Rows from block 4 of a small class-conditioned image flow-matching model, named by matrix and row number. Rows with one number belong to one channel. Each number is 128 + 24 x the weight over its row's rms, rounded and kept within 0 to 255. All counts start at 0.
After each channel's rows are labels from the 100 images, of 14848 (inputs lightly noised), where the channel reaches its highest value: "strongest on" is what is common among them. Only what is clearly more common there than usual is listed. The data: histories of elementary cellular automata, time running down.
# convs0: first 3x3 conv (model.mid.1.convs.0.weight, 256x256x3x3, each kernel summed), inputs 86-171
# convs1: second 3x3 conv (model.mid.1.convs.1.weight, 256x256x3x3, transposed, each kernel summed), outputs 86-171

convs0.97 [133 120 182  60 152 139 107 147 144 117 188 141  92 115 140 129 106 151 164 144 160 153 131 123 129 150 138 128 182 134 155 172 131 152  98 107 106 125 118 110 103 131 183 145 108 115 118 134 118 130 112 139 130 138 116 134 136 103 156 123 127 142 129 122 132 138 151 129  89 184 145 111 103 109 130 102 150 142 124 147 156  95 106 111  89 112]
convs1.97 [133 164 140 138 186  99 150 139 130  97 137 134 180 169 117 102 122 135 121 105 202  92 157 135 114 159 141 141 150 122 117 164 101 106 197 125 138 104 105 113  78 103 111 135 156 106 144 101  72 142 147 167 144 118  98 139 108 166 105 119 151 126 138 140 106 129 117 147 143 115 157 156 119 104 116 150 149 154 102  87 125 125 131 137 172 141]
strongest on: 000 turns on

convs0.49 [121 146 117 138 103  84 167 107 163 113 145  90 115 135 161 120 126 175 142 106 131 128  94  78 115 156 131 185 172 143 154 109  98 143  94 194 131 114  88 153 131 128 134 154 138 139 129 135 112 147 109 152 156 139 106 132 126 122 147 116 102 151  94 155 129 125 135 134 138 148 176 103 187  93  87 141 135 135 120 168 129 148 129 155  98 107]
convs1.49 [107 142 150 108 196 158 164 141 123  80 135 166 157 113 149 118 107 129 125 124 136 153 102 158 139 123 127  94 104 123  91 155 159 113 147 151  93 106 117 111 128 141 112 110 134 128 144 110  96 138 149 114 132 130 147 144  94 167 123 119 179 109  90 150 140 119 121 103 120 112 140 139 143 129 145 130 162 134 153 120 135  83 163 163 172 126]
strongest on: 000 turns on

convs0.249 [136 106 126 144 112 160 119 133 120 161 112  96 125 120 123 124 133 101 148  52 143 186 134 143 160 125  90 131  95 112 171 118 116 132 127 154 127 114  94 123  96 108 133 167 136  99 149 140 107  94 142 117 134 125 150 138 129 122 152 137 122 126 136 138 118 129 149 101 136 148 120  87  57 132 165 152 112 129 116 102 125 137 121 186 118 134]
convs1.249 [114 173 165 142 166 135 131 143 126 121 148 133 172 153 164  83 157 159 128 146 138 114 118 145 135 123 153 142 144 153 124 148 121 127 168 133 121 137  91 151 112 129 109  86 161 136 139 148 127 170 150 111 143 104 143 116 108 179 133 106 154 137 155 130 145 103 144 138 123 115 145 127 137 140 151 112 166 148 118 127 107 151 144 162 115 165]
strongest on: 100 turns on

convs0.253 [131 149 101 133 145 161 140 103  95 118 117 144 110 151 107 139 140 120 139 137 159 144 168 137 145 126 126 118 152 113 141 123 175 140 126 138 109 131 144 151 142 138 128 138 141 141 122 121 123 133 163 100 129 138  97 123 139 155 123 115 147 108 123 106 181 155 145 121 143 137 125 113  71 168 122 139 145 142 101 121 120 125 105 142 159 103]
convs1.253 [164 126  95 141 120 151  86 157 105 123 142 130 156 131 143 120 120 114 139 114 122 122 127 148 145 144  85 121 168 127 110 134 153 161 172 109 110 138 137 125 131 122 174 169 113 172 140 175 153 139 140 115  99  96 136 128 118 153 140 155 151  87 136 140 169 144 139 121 149 123 187 136 126 137 133 121 165 145 161 111 112 116 155 144 172 146]
strongest on: 101 turns on

convs0.207 [134 162 135 131 150 117 136 139 105 146  86 171 137 141 103 131 134  95  92 168 139 110 133 133 154 104 154 127 128 146 129 136 187 179 141 110 114 114 157 143 147 141  94 132 109 161 112 171 103 107 116  86 135 142 150 144 123 116 125 139 144 121 175 104 162 170 119 146 132 124  57 187 139 151 159  97 158 133 166 160 121 159 170 131 176 139]
convs1.207 [153 132 155 138 133  90  93 119  78 132 124 142  90 121 147 135 131 125 116 136 160 127 131 159  87  89 118 104 129 129 168 138 122 150  95 124 101 113 135 149 155 132 149 121  98 147 115 125 161 108 139 107 147 161 146 120 144 156 145 115 152 122 125 147 148 107 135 168 107 126 151 170 102 146 109 117 124 119 193 126 156 139 165 150 162 153]
strongest on: 111 turns on

convs0.59 [148 107 132 123 108 105 141 127 132 151 129 130 105 118 120 125 124 129 145  95 138 136 145 112 107 142 171 122 157 122 141 115 120 141 167 165 148 121 167  86 148 153 116 140 146 126 109 120 148 118 130 136 146 144 161 180 124 144 134 126 181 122 163 148 116 144 111 134 139  99 122 106 117 136  95 159 127 139 138 192 158 127 107 127 123 128]
convs1.59 [115 126 171 152 161 133 115 113  63 166 169 159 127 143 144 178 120 120 124 112 124  92 106 131 128 115 119 108 100 150 143 150 156 131 150 118 120 164 119 118 156  89 143 144 146 103 114 173 123 146 130  81 106 137 113 154 151 140 185 121  87 148 120 151 132 143 158 127 111 116 194 156 118 145 122 113 165 128 133 117 127 117 110 148 128 200]
strongest on: 110 turns on; 011 turns on; 111 turns on; large cells

convs0.219 [126 146 131 106 106 107 146 105 153 117 102 135 127 117 143 166 140 125 112 134 117 133 107 135 113 149 102 164 166 131 152 118 104 123 116 148 123 101  90 121 145 131 126 114  89 157 119 137 148 109 121 130 102 148 146 107 119 160 124 170  84 153 116 108 137 172  92 150 112 125 110 122 124 132 112 104 132 154 156 123  98 147 133 113 138 146]
convs1.219 [118 165  95 124 138 129 155 190 123 102 130 127 145 124 135 168 124 145 164 171 104 113  80 154 141 121 123 135 124  90 118 114 171 125 115 121 103 137 145 136 118 144 124 189 135 120 129 116 126 138 135  94 116 125  57 119 110 150 142 113 126  92  87 145 145 125 126 131 103 133 146 138  96 140 172 100 159 111 136 161 123  72 169 119 138 108]
strongest on: sparse start

convs0.235 [119  80 105 181 118 140 154  78 148 139 110 100 126 120 137 112 120 107 114 143 121 111  96 132 123 123 130 119 124 156 108  92 115  94 175 125 167 163 128 155 130 137 104 141 166 157 110 128 139 137 113  80 135 101 122 116 110 148 154 103 147 104 120 114 109  90  94 114 137  73  82 141 124  94  98 121 129  96 104 119 119 120 181 156 146 148]
convs1.235 [111  70 120 138  88 141 125  95 146 130 153 164  64 107  90 164 117 124 125 162  94 126 129 126 157 105 120 118 108 126 133 131 140 152 128  91 152 163 184 103 147 160 124 146 181 139 124 176 143 168 107 107 122 129 131 126 135 142 119 139  67 138 150 136 128 119 101 165 136 139 166 112 157 126 134 116  88 112 133 113 128 118 127 104  81 158]
strongest on: large cells

convs0.33 [154  93 127 144  99 151 136 146  80  94 112 151 116 125 155  96 106 127 105 166 117 153  91 109 126  75 122 121 129 123 139 142 120 116 159 159 121 155 134 117 127 169  81 103 122 117 158  87 123  80 136 146 175 144 128  99 163 149 142 108 128  83 151 145 120 144  98 146 154 108 116 169 165 141 142 156 128 155 123 135 125 128 101  81 170 141]
convs1.33 [155 142 138 117 134 157 147 120 150 127  81 144 145  71 144 113 102  87 160 121 140 142 146 134 174 135 105 118 167 112 115 138 164 160 130 136 151 134 153 145 126 121 155 123 144 134 142 139 100 175 138  83 129 122 146 115 106 139 148 140 186 139 141 178 168 136 106 132 132 159 144 114 126 135 136 145 156 107 120 161 135 200 127 136 180 133]
strongest on: large cells; 101 turns on

convs0.134 [126  98 156  95 125  92 116 130 137 101 130 123 125 164 133 108 150 132 124 135 163 109 151 117 152 138 163 101 108 136 125 112 152 146  63 134 135 128 126 121  84 125 125 108 131  77 122 119  74 178  86 121 163 147 131 157 165  95 142 129 127 143 146 138 126 108  95 101 137 149 179  86 161 113 131 123  94  98  96 121 155  99 124  80 112  91]
convs1.134 [ 85 161  99 157 210 131 160 163 125  86 122 123 162 159 157  85 138 147 154 114 137 119 154 144 122 147 112 125  95 105 149 155 121  81 177 128 117  91  81 121  96 141 133 135 162 127 169 138 116 145 174 133 139 119 101 176  98 182 144 102 132 125  95 154 116 144 148 105 133 118 145 119 130 103 107 124 146 163 106 126  86 104 153 132 125 144]
strongest on: 000 turns on

convs0.241 [100  72 123 122 104 124 123 106 146 138 102 127 155  99 104 109 144 204 173  92 121 146 137  90 156 127 138 144  92 118  98  65 144 122 129 130 143 130  86  88 109 124 166 169 161 134 144 122 125 115  97 156 130 121 121  70  95 106 133 109  92 126 160 110 117  93 115 129 119 149 160 112 108 111 130 125  97 107 137 145 125  61  79 131 117 155]
convs1.241 [113 138 179 104 168 111 106 158 142 105 126 127 146 150 150 118 109 138 159 120 108 144 155  95 142 127 139 149 146 102 128 136 147 144 162 105 111 107  90 127  84 158 133 141 150 138 150 124  97 174 167 103 137  76 119 122 149 154 131 119 162  97 169 163 103  87 131 102 132 117 130 143 160  85 141 151 122 125 126 132 141 123 161 127 185 120]
strongest on: 000 turns on

convs0.251 [187 111 123 143 154 127 100 147 103 126 167 101 137 155  90 135  97 129 111 151 106 141 128 127 135 132 128 109 132 143  94 135 128 125 189 143 127 104 143 121 120 128 116  91 143 128 120 129 100 106 126 146 165  97 108 133 108 108 135 116 146 136 144 128 119 126 144  93 143 111 115 143 153 128 131 160 107 141 116 164 136 136 107 113 127 101]
convs1.251 [104 140 138 113 131  82 112 157 100 145 141 144 113 146 129 124 121 149 120 127 158 101 140 152 135 142 110 113 145  82 145 112 124 117 131 115 116 170 180 110 176 132 161 103 154 108  94 156 128 115 112 124 132 139 141 129  84 124 118  92 115  99 146 181 151 123 121 131 163 105 178 169 137 146 161 144  90  97 158 122 153 139 153 125 147 166]
strongest on: 010 turns on

convs0.247 [173 129 142 163 158 118 116 134 126 155 162 141 144 132 123 120  93 141 104 131 118 143 147 159 169  93 111 114 118  92 113 123 161 129 194 113 126 144 142 145 138 158 130  83  94 108  67 160 132 143 129 109 149 102 135 138  86  69 115 123 171 135 159 140 112 144 121 117 144 153 117 137 139 143 157 131 118  73 115 132 143 144 145 128 173 102]
convs1.247 [128 122 155 115 103 107 117 118 130 170 149 152  78 157 119 122 113 131 105 137 139 143 144 100 126 122 129 121 153  87 134  90 115 148  98 100 147 153 169  97 148 137 115 115 129 138  96 146 121 102  91 149 136 137 134 129 113 143 132  80 119 121 169 164 117 114 118 140 146 111 163 150 118 128 139 131  99 108 155 133 153 146 149 149 123 128]
strongest on: 010 turns on; large cells

convs0.23 [119 123 103 142 108 132 138 106 129  96 122 113 121 116 155 105 175 132 171 142 145 131 112 126 139 167 135 173 124 139 150  94 118 125  99 135 112 108  99 161 137 127 125 149 123 134 160  90 129 124  85 122 129 160 108 124 160 123 149 142 106 113 138 140 139 153 121 132  86 144 153 101 181 109 118 128 127 148 136 133 110 138  86  82  79 117]
convs1.23 [102 136 158 115 190  99 155 126 107 126 115 107 186 124 151 106 152 162 123 145 141  89 120 118 110 135 147 157 114 130  97 140  90 111 197 126 119 118 132 143 110 129 120 137 126 127 168 125  87 138 133 128 111  95 117 166  97 156 113 116 174 128  89 134 109 125 130 126 114 105 157 140 127 105 123 120 145 156 143 102  89 134 170 162 168 144]
strongest on: 000 turns on; 001 turns on

convs0.41 [138 147 118 108 144 128 142 165 149 132 122 133 132 120 131 168 132 110 119 133 108 129 101 159 119 159 105 100 144 155 109 175 164 127 135 136 146 118 135 121 129 123 104  96 127 140 138 115 113 134 155 106 167 119 107 118 107 142 125 164 138 157 160 103 118  89 160 114 149 116  88 128  79  96 128 126 146 140 124 119 152 139 117 133 145 100]
convs1.41 [104 123 122 129  45 106 125 149 136 126 123 127  83 125 124 138 133 106 147 117  89 122 137 160 155 119 165  97 134 131 148  86 189 167 170 134 166  99 118 121 155 125 174 120 111 170  99 157 143 124 124 116 133 116 172 166 109 109 111 153 156 110 107 129 113 172 146 124 165 127 132 118  94  91 130 121 120 132 156 103 126 134 111 140 153 145]
strongest on: 001 turns on; 011 turns on; large cells

convs0.103 [145  94 139 181 132 140 128 141 130 166 128 141 144 125 105  72 133 115 135 107 124 125 116 189 126 119 137 120 104 135 128  92 169 157 165  94 115 109  90 136 149 136  92 151  91 149 130 144 146 136 150 122  79  95 144 145 116 190 107 143 148 151 131 121 110 145  89 138 125 117 121 138 112 150 154 160 118 125 146 133 123 113 145 116 215 127]
convs1.103 [156 115  92 152  93 107 103 134  80 187 144 128  69 111  83 154 131 119 129 120 112 140 144 109 130 103 103 120 105  98 134 103 151 130  70 131 124 158 114 110 173 118 131 106 116 116 137 163 160 129 112 106 113 152 132 139 100 108 112 115 158 106 139 151 140 135 128 156 107  99 117  98 126 158 147 132 142 109 132 135 150 144 129 107  22 138]
strongest on: 110 turns on

convs0.172 [116  79 157 104 140 133  71 113 174 148 140 152 106 121 160  66 109 117 141 109 134 120 160 137 126 124 140 103 152 152 146 155  92 135 131  90 118 117 141 138 149 111 164 150 131 137 118 114 117 143 142 124 121 144 136 125 107 160 110 120 120 153 126 138 138 106  97 154 122 150 159 140 110 114 118 156 128 105 139 109 127 187 160 117 100 116]
convs1.172 [122 140 147 110 110  67 100 122 128 160 146 167 126 139 153 117 140 131 111 127 133  96 127  86 102  99 124 117 177 106 122 113 107 137 133 112  99 123 146 133 145 131 105 117 133  93 105 144 133  81 101 140 122 142 132 132 101 133 122 121 138  95 151 133 100 131 113 125 124 112 152 129 111 156 119  83 119 116 154 128 156 126 140 175 152 117]
strongest on: large cells; 000 turns on

convs0.104 [107 132 128 142 172 115 100 115 174 153 167  87 109 144 167 156 141  99 135 164 135 126 164  96 114 150 121 138 191 156 133 116 104 178 102 131 147 128 144 143 138 157 139 161  88 134 135 114 147 120 133 167 132 138 141 154 186 142 138 131 155 175 128 113 156 151 165 130  80 152 147 118 102 154 102 129 153 149 156 146 139 148 102 148 114 148]
convs1.104 [117 154 127 140 217 149 163 134 147 120  86 121 155 122 139  94 122 155 125 115 155 108 122 155  88 140 162 125 107 141 103 166 127 117 151 156 100  93 106 120 113 116 176 132 135 104 175 118 105 116 100 120 134 144  88 144 118 162 159  79 134 100 101 143 146 150 156 125 161 126 167 139 120 137 139 118 127 162 146 122 124 104 158 175 177 145]
strongest on: 101 turns on; 000 turns on; 111 turns on

convs0.81 [153  83 122 152  80 145 156 103 149 175 129 131 129 102 137 129 107 147 120 137 146 131 156 156 134 132 142  95 150 106 152  83 140 156 146 121  95 119 108 106 104 137 119 138 132  91 144  97 165 138 134 141 122 136 166 119 125 166 143 125 132 157 150 133 144 116  86 111 120 161 108 169 116 135  92 115  93 153 137 156 146 116 140 105 126 125]
convs1.81 [105 105 122 168 197 116 115 149 130 124 155 141 138 125 140 130 135 111  84  99 125 100 113 145 127 122 137 144 125  94 125 137  76 106 116 118 122  98 149 120 153 123 152 124  91 121 136 122 136 155 149 105 131 131 102 142 124 147 117 149 164  87 126 132 117 142 167 158 151 134 128 126 126 142 133 124 102  97 121 109 130 113 133 157 156 107]
strongest on: 110 turns on; 111 turns on; 011 turns on; 101 turns on

convs0.187 [126  96 145 176 110 133 157 137 140 148 123 113 111 138 146  84  85 155 111  94 123 115 132 132 158 106 114 110 103 142 110 140 131 149 143 142 168 152 126 148 100 139 102  69 152 128 123 120  98 144 172 116  84 114 155 122 125 104 130 119  89  97 173 120 109 124 109 116 138 119  98 115 119 130 144 180 134 109 100  97 137 112 155 137 134 123]
convs1.187 [130 121 177 141 141 183 124 153 115 174 169 113 142  99 148 135 151 122 125 149 110 128 112 127 113 124  99 156 128 160 143 140 133 174 145 129 156 162 157 178 122 158 141 125 145 146 125 159 148 150 127 143 136 120 112 102 147 121 139 162 136 148 125 127 141 147 116 146 126 118 173 137 129 130 129 158 154 166  94 141 113 172  85 130 115 130]
strongest on: 100 turns on; large cells; 110 turns on

convs0.40 [166 165 128 123 161 131  75 154 103 153 108 141 159 114 117 143 144 176 109 105 136 156 164 140 172 123  98 127 137  88 117 142 120 156 157 109 155 137 136 131 132 161 101 136 107 149 115 122 167 181 148 164 149 103 171 101 114 100 143 126 126 150 139 146  96 119 151 130 116 112 121 127 152 121 133  81 172  87 150 119 129 131 124 151 150 136]
convs1.40 [115 118 117 125  41 118 124 133 136 165 160 152  71 114 132 113 129  97 115 153 122 115 110 139 148 146 137 129 175 127 115 117 112 156 135  89 136 121 182 118 149  98 150 113 137  98  94 115 157 115 120 160 108 129 159 110 150 107 137 144  73 128 115 153 157 119 128 129 121 138 173 115 141 146 144  98 101 119 133 159 150 122 106  80 109 104]
strongest on: 101 turns on; 111 turns on; rule: rule 165

convs0.185 [116 131 113 129 122 155 168 123  96 129 126  97 103 119 117 108 133  82 104 128 129 141 151 135 119 149 154 153 114 139 133 105 167 120 144 119  81 144 136 157 109 139 108 121 156 140 122 112  99 110 109 124 163 122 129  66  73  97 152 102  99 124 117 159 121 128 131 109 164 116 133 165 100  99 122 123 154 121  93 123 132 134 111 131 170 135]
convs1.185 [116 144 120 130  69 116 128  91  99 176 137 158  87  98 115 141 125 105 116 143 105 107 112  93 121 138 151 122 125 125 139 137 153 131 156 129 156 163 154 167 157 136 122 134 143 124 109 157 169 151 107 103 119 173 141  79 149 121 172 114  91 120 123 130 164 139 133 152 131 169 144 112 135 126 141 102 125 118 121 142 115 151 110 120  66 142]
strongest on: large cells

convs0.1 [ 85 133 143 176 118 137 117 109 120 198 109 150 166 146 145  66 112 126 116 126 114 146 143 161 128 117 149 131 114 148 114  90 118 119 141 138  88 139 146 135 148 168  83 104 151 143 123 147 151 132 139 128 145 124 146 157 121 156 133 125 146 103 105  81 128 124 157 107 134 121  89 130 120 146 136 144 115 129 114 146 109 112 102 137 123 114]
convs1.1 [151 110 116 140 104 176 122 109 167 126 141 109 127 153 121 105 132 139  98 107 104 169 116 112 119 117 134 118 177 129 123 122 101 140  89 130 134 110  70 145 139 127 131 101 130 107 109 159 195 105 148  68 138 145 135 119 150 140 141 144 126 107 129 126 118 105 152 131 132 130 133 130 105 170 158 146 106 125 166 126  67 118  67 153 113 125]
strongest on: large cells

convs0.72 [105  83 135 101 129 160 156 110 131 163 154 149 133 180 144 151  88 137 154 120 119 162 133 127 121 179 110 147 155 147 149 138 108 161 101 132 101 150 101 108 117 124 135 215 120 184 143 129 174 138 202 155 118 139 112 199 149 145  95 118 121 166 131 120 151 151 142 145 121 141 135 122 134 116 164 155 145 136 181 114 141 164 180 190 163 154]
convs1.72 [158 121 171 167 177 141 114 173 133 121 154 124  98  63 106 119  92 117 145 127 138 135 112 146 126  94 119 131  77 117 124 171 140 147 114 127 101 151 152 107 146 122 138 148  82 123 141 168 105  95 154  99 108 117 134 134 142 175 139 118  99 106 128 135 185  93 102 108 123  94 120 149 109 151  93 126 123 129 166 159 178  62 131 122 126 127]
strongest on: 100 turns on

convs0.135 [144 182 122 107 146 156 127 163 111 135 139  97 141 161 174 114 151 155  94 151 137 110 149 130 125 106 157 117 122 111 132  49 150 114 148 133 118 133 128 135 131 135 132 141 141  93 134 181 159 183 135 116 151 115 175  96 138 106 165 126 137 127 113 149 125 149  85 109 123 141 182 152 100 141 189  99 110 112 100 147 115 122 143 150 145 111]
convs1.135 [130 172 116 133 139 144 128 132  94  92 150 147 123 113 121 109 141 102 107  92 128 118 136 126 138 135 118 145 148 115 112 127 134 119 147  94 117  97 143 139 133 118 127 109  92 120 147 141 145 133 136 114 148 161 135 146 123 161 141 145 143  76 139 197 124 152 122 142 128 158 122 116 125 102 115 152 174 115 112 111 127 128  95 150 116 177]
strongest on: 100 turns on

convs0.108 [126 130 107 161 134 135 124 147  99 154 112 112 113 121 130 123 138  77 128 128 140 104 114 131 149 104 116 133 137 128 161 144 144 158 122 133 117 115 113 131 117 145 113 161 113 117 142 129 118 159 117 146 142 121 141 123 130 134 148 163 113 172 160 117 160 161 134  99 138 142 117 129 143 146  81 126 116 177 140  94 122 160 140 124 131 148]
convs1.108 [138 143 141 116 195 126 163 143 120 122 133 132 168 162 147 142 127 122 142 137 133 112 119 155 124 115 145 133 144 121  95 141 104 101 164 103 117 112 127 185 116 152 129 144 192 140 142 142 119 183 150 110 113 120 126 134 134 159 133 143 138 106 145 136 104 143 135 151 121 127 122 157 123 157 145 187 173 113 150 133 131 149 205 133 203 137]
strongest on: 001 turns on

convs0.117 [129 137 150 121 136 135 151 118 112 103 102 129 133 146 117 153 109 123 127 126 101 162 109 106 126 120 129 137 106 160 152 142 193 147 123 101  78 150 117 148 132 133  88 115 123 173 125 140 158 121 147 164 117 122 148 129 115 167 122 108 144 161 131 152 131 151 123 127 113 136 104 114 101 155 147 168 134 162 178 129 130 156 126 161 169 150]
convs1.117 [148 130 129 122 168 112 117 103 138 134 130  84  98  93 127 134 100 113 126 129 179  95 141 174 143 145 138 135  92  73 138 135 143 138 105 156 133 107 156 143 148 113  92 103  91 116 107 126 132 179 108 129 131  99 124 129 186 130 133 107 122 135 121 110 120 132 114 107 111 155 124 150 124 125  84 116 121 124 113 104 120 124 185 117 110 171]
strongest on: 100 turns on

convs0.212 [129 137 140 147 152 127 167  90 156 128 185 131 138 144 111 136 118  79  88 115 105 129 107 151 202  83 155 116 144  88 106 171  57 120 161  84 143 120 142 136 163 159 125 139 139 101 125 156 156 118 171 145 133 114 141  79 105 133 114 143 121  87 153 140 116 146 126  88 136 105 156 122 162 114 156 153 155 106 139 116 129  98 151 152 121 114]
convs1.212 [131 103 136 158  86 123 146 131 148 171 155 146  63 116 112 139 140 111 111 128 102 146 154 118 108  97 103 118 133  92 134 104 127 127  99  80 143 131 175 129  99 123 162  81 165 125  68 154 177  78 122 164 113 182 133 126 140 127 114 146  72 114 144 157 116  91 100 132 165  91 142 160 110 172 112 130 157  88 135 168 127  82 138 134 155 128]
strongest on: 111 turns on; 101 turns on; 011 turns on; 110 turns on

convs0.92 [107 126 124 150  71 120 145 131 117 131 136 109 131 121 119  99 127 117 154 113 123 144 142 146 121 129 107 123 126 165 183 142 141 138  81 131  92 141 113 153 175 101 181 160 150 109 140 165 150 107 148 115 126 131 114 111 128 142 132 124  58 158 172 147 126 129 147 137 115 157 138 148 166 122 163 120 138 121 158 181 163 134 165 157 198 116]
convs1.92 [134 132 148  84 214 137 143 157 137 116 114 173 158 133 139 125 113 145 113  94 128  81 130 143 101 147 132 108  92 140 100 129 136 159 210  91 135 132 132 115 123 152  98 122 168 119 134 115 122 173 144 120 118 115 150 129 142 125 113 100 158 138 162 113 156 132 120 176 123 100 129 152 122 136 121 157 125  98 126 120 155 129 159 174 139 183]
strongest on: 000 turns on; sparse start

convs0.48 [156 165 126 136 143 138 112 136 138 180 145  88 137  91 132 136 135 130 141 122 116 188 145 128 165 134 154 134 113 121 139 112 112 155 172 121 118 126 113 102 111 129 122 101 100 162 133 120 155  94 104 140 121 129 176 121  92 203 101 148 145 133 108 118 145 141 147  98 107 123 126 124 111 134 150 149 135 142 169 139 118 116 117 202 110 146]
convs1.48 [ 88 137 100 133 150 125 141  98  97 106 115 132 148 135 126 120 118 142 122 138 128  86 137 163 127 154 116 116 136 167 136 144 128 137 151 131 129 111 127 142 100 145 119 149 143 144 100 146 140 190 167 104 164 126  74 129 119 140 131 121 166 110 100 175 146 124 137 176 112 103 145 158 128 106 157 129 166  98  94 170 120 164 148 159 152 144]
strongest on: 100 turns on

convs0.229 [179 116 122 121 202 125 118 116  71 147  83 156 134 111 123 132  89 147 149 119 148 114 178 111 175 120 141  97  92 111 112 134 145 125 152 112 130 139 168 129 131 104 107 105 136  96 130 118 159 147 137 140 125  96 130 131 158 130 147 135 148 126 143 118 165 122 160 138 113  93 101 133 130 131 171 130 146 159 145 157  80 154 147 148 161 122]
convs1.229 [128 146 120 115  62 130  93 114 135 155 142 147 109 143 116 131 104 101 138 111 149  95 114  98 125 137 105  80 111 114 141 140 134 147 115 124 136 111 145 112 159 125 134 123 125 129 110 141 208 119  91 128 109 114 149 136 169 127 140 146 108 160 125 121 112 114 135 175 102 128 134 113 141 109 127 104 116  80 158 108 120 128 131 135 105 152]
strongest on: 111 turns on; dense start

convs0.188 [174 117 113  60  98 159 110 103 108 101 132 141 153 133  91 155 117 131 104 120 137 136 151 108 102 128 155 121  97 105 104 123 193 137 115 112 109 159 127 156 115 110 116 121 138  89 159 147 172 133  91  95 131 122 111  93 149 115  93 151  98 102 143 128 121  82 137 130 155 104 117 125 113 131 128 140 115  79 118 122 137 100 110 122 116 130]
convs1.188 [145 151 157 140  96 102 109 136 145 135 126 170 133 116 166 136 133 142 139 134 149 152 123 121 118 141 142 118 111 128 128 139 126 137 177 106 155 127 119  95 133 134 144 147  95 127 115 152 110 111 127 110 113 106 114 151  75 100 133 193 148 134 137 137 132 138  85  98 183  98 135 153  92 106  94 115 121 143 134 149 146 118 147 128 163 119]
strongest on: large cells

convs0.66 [145  85 119 168 142 134 145 145 129 136 112  86 154 170 108 166 154 135 139 128 136 153 161 141 162 181 143 152 130 161 129 178 123 141 157 155 129 116 109 116 105 112 112 136 121 182 130 147 151 102 168 143 124 136 131 173 147 115 119 146 145 146  81 138 122 154 123 161  86 115  82 119 125 127 175 156 164 178 140 134 116 132 152 174 147 149]
convs1.66 [137 132 107 141 114 105 108 150  91 160 119 135  80 119 108 129 155 101 108 125 162  85 113 151 133  97 159 126 103  69 135 132  97 103 123 119 140 113 134 112 186 130 166 138 132 104 118 184  88 128 136 155 114 148 117 114 135 156 149 154 105 150 122 101 137 132 109 154 144 116 128 148 105 101 119 158  78  94 147 119 149  82 138 135 142 121]
strongest on: 001 turns on; 100 turns on; 000 turns on

convs0.254 [142 153 129 123 101 107 162 139 142  96 144 166 174 143  98 131 137 132 130 155 126 144 196 117 121 132 151 129 118 114 114 128 205 116 144  82 117 109 153  55 150 115  94 126 113 129 107 166 135 144 116 117 138  93  92 125 108 112 107 137 148 128 171 125 138 147  83 130 131  83 134 148 164 119 134 113 132 129 105 118 127 172 151 129 140 118]
convs1.254 [124 129 111 138 113  94 118 104 117 155 148 153  65 101 109 182 136  94  94 109 101 148 138 149 119 113 141 137 130 115 137 135 139 130 138 106 151 113 137  96 148 117 144 148 124 113 113 124 140  67 144 132 143 159 127 156 148 156 138 154 118 161 131 147 155 116 101 192 161 126  80 130 125 148 105 135 102 101 174 104 185 120  80  66 119 156]
strongest on: 110 turns on

convs0.210 [112 150 116 126 137 167 122 140 168 164  96 125  99  97 102  90 141 125 101 116 148 140 161 155  75 159 140 131 104 126 131 137 158 133 116 185 136 145 148 125 157 120 108 151  87 105  50 143  89 128 128 166 114  96 155 164 116 135 105 155 156 135 169 126 135  86 157 136 121 122 110 140 147 186  80 160 108  98 105 111 129 100 163 119 145 146]
convs1.210 [130 113 182 122 145 135  87 129 166 118 158 142 105  95 125 152 141 101 127  94 139 130 157 136 126 119 128 120 101 128 117 141 167 166 116 102 117 166 148  91 111 130 131 131  90 162 124 137 151 125 127  77 116 125 126 170 145 166 123 143 159 141 134 110 183 121 106 125 138 121  72 136 119 125  91 127 123 103 150  70 149 130 147 100 130 169]
strongest on: 111 turns on; large cells

convs0.246 [139 154  83 131 130 113  99 146 123 124 110 165 164 135 169 125 167 133 148 148  98 123 142 110 147 123 136 111 146 124 126 156 146 160 137  94 156 100 143 124 116 139 184 161  92 110 147  83 127 142 104 137  99 129 158 115 159  96 131 133 127  89 120 148 146 114 116 123 108 163 180  95 178 155  55  80 137 140 139 111 130 118 143 153 124 131]
convs1.246 [151 129 106 158 135 100 131 142 116 138 169 148 105 129 110 104 124 101 150 157 132 101 153 155 118 169 121 112 124  88  60 162 139 131 156 135 116  89 153 150 137  78 135  59 124 100 119 166 112 106 110 118 172 119 100 118 114 126 135 152 125 127 110 149  67 146 168 138 142 126  87 142 105 130 164 142 133 175 133 138 107 106 166 116 132  78]
strongest on: 001 turns on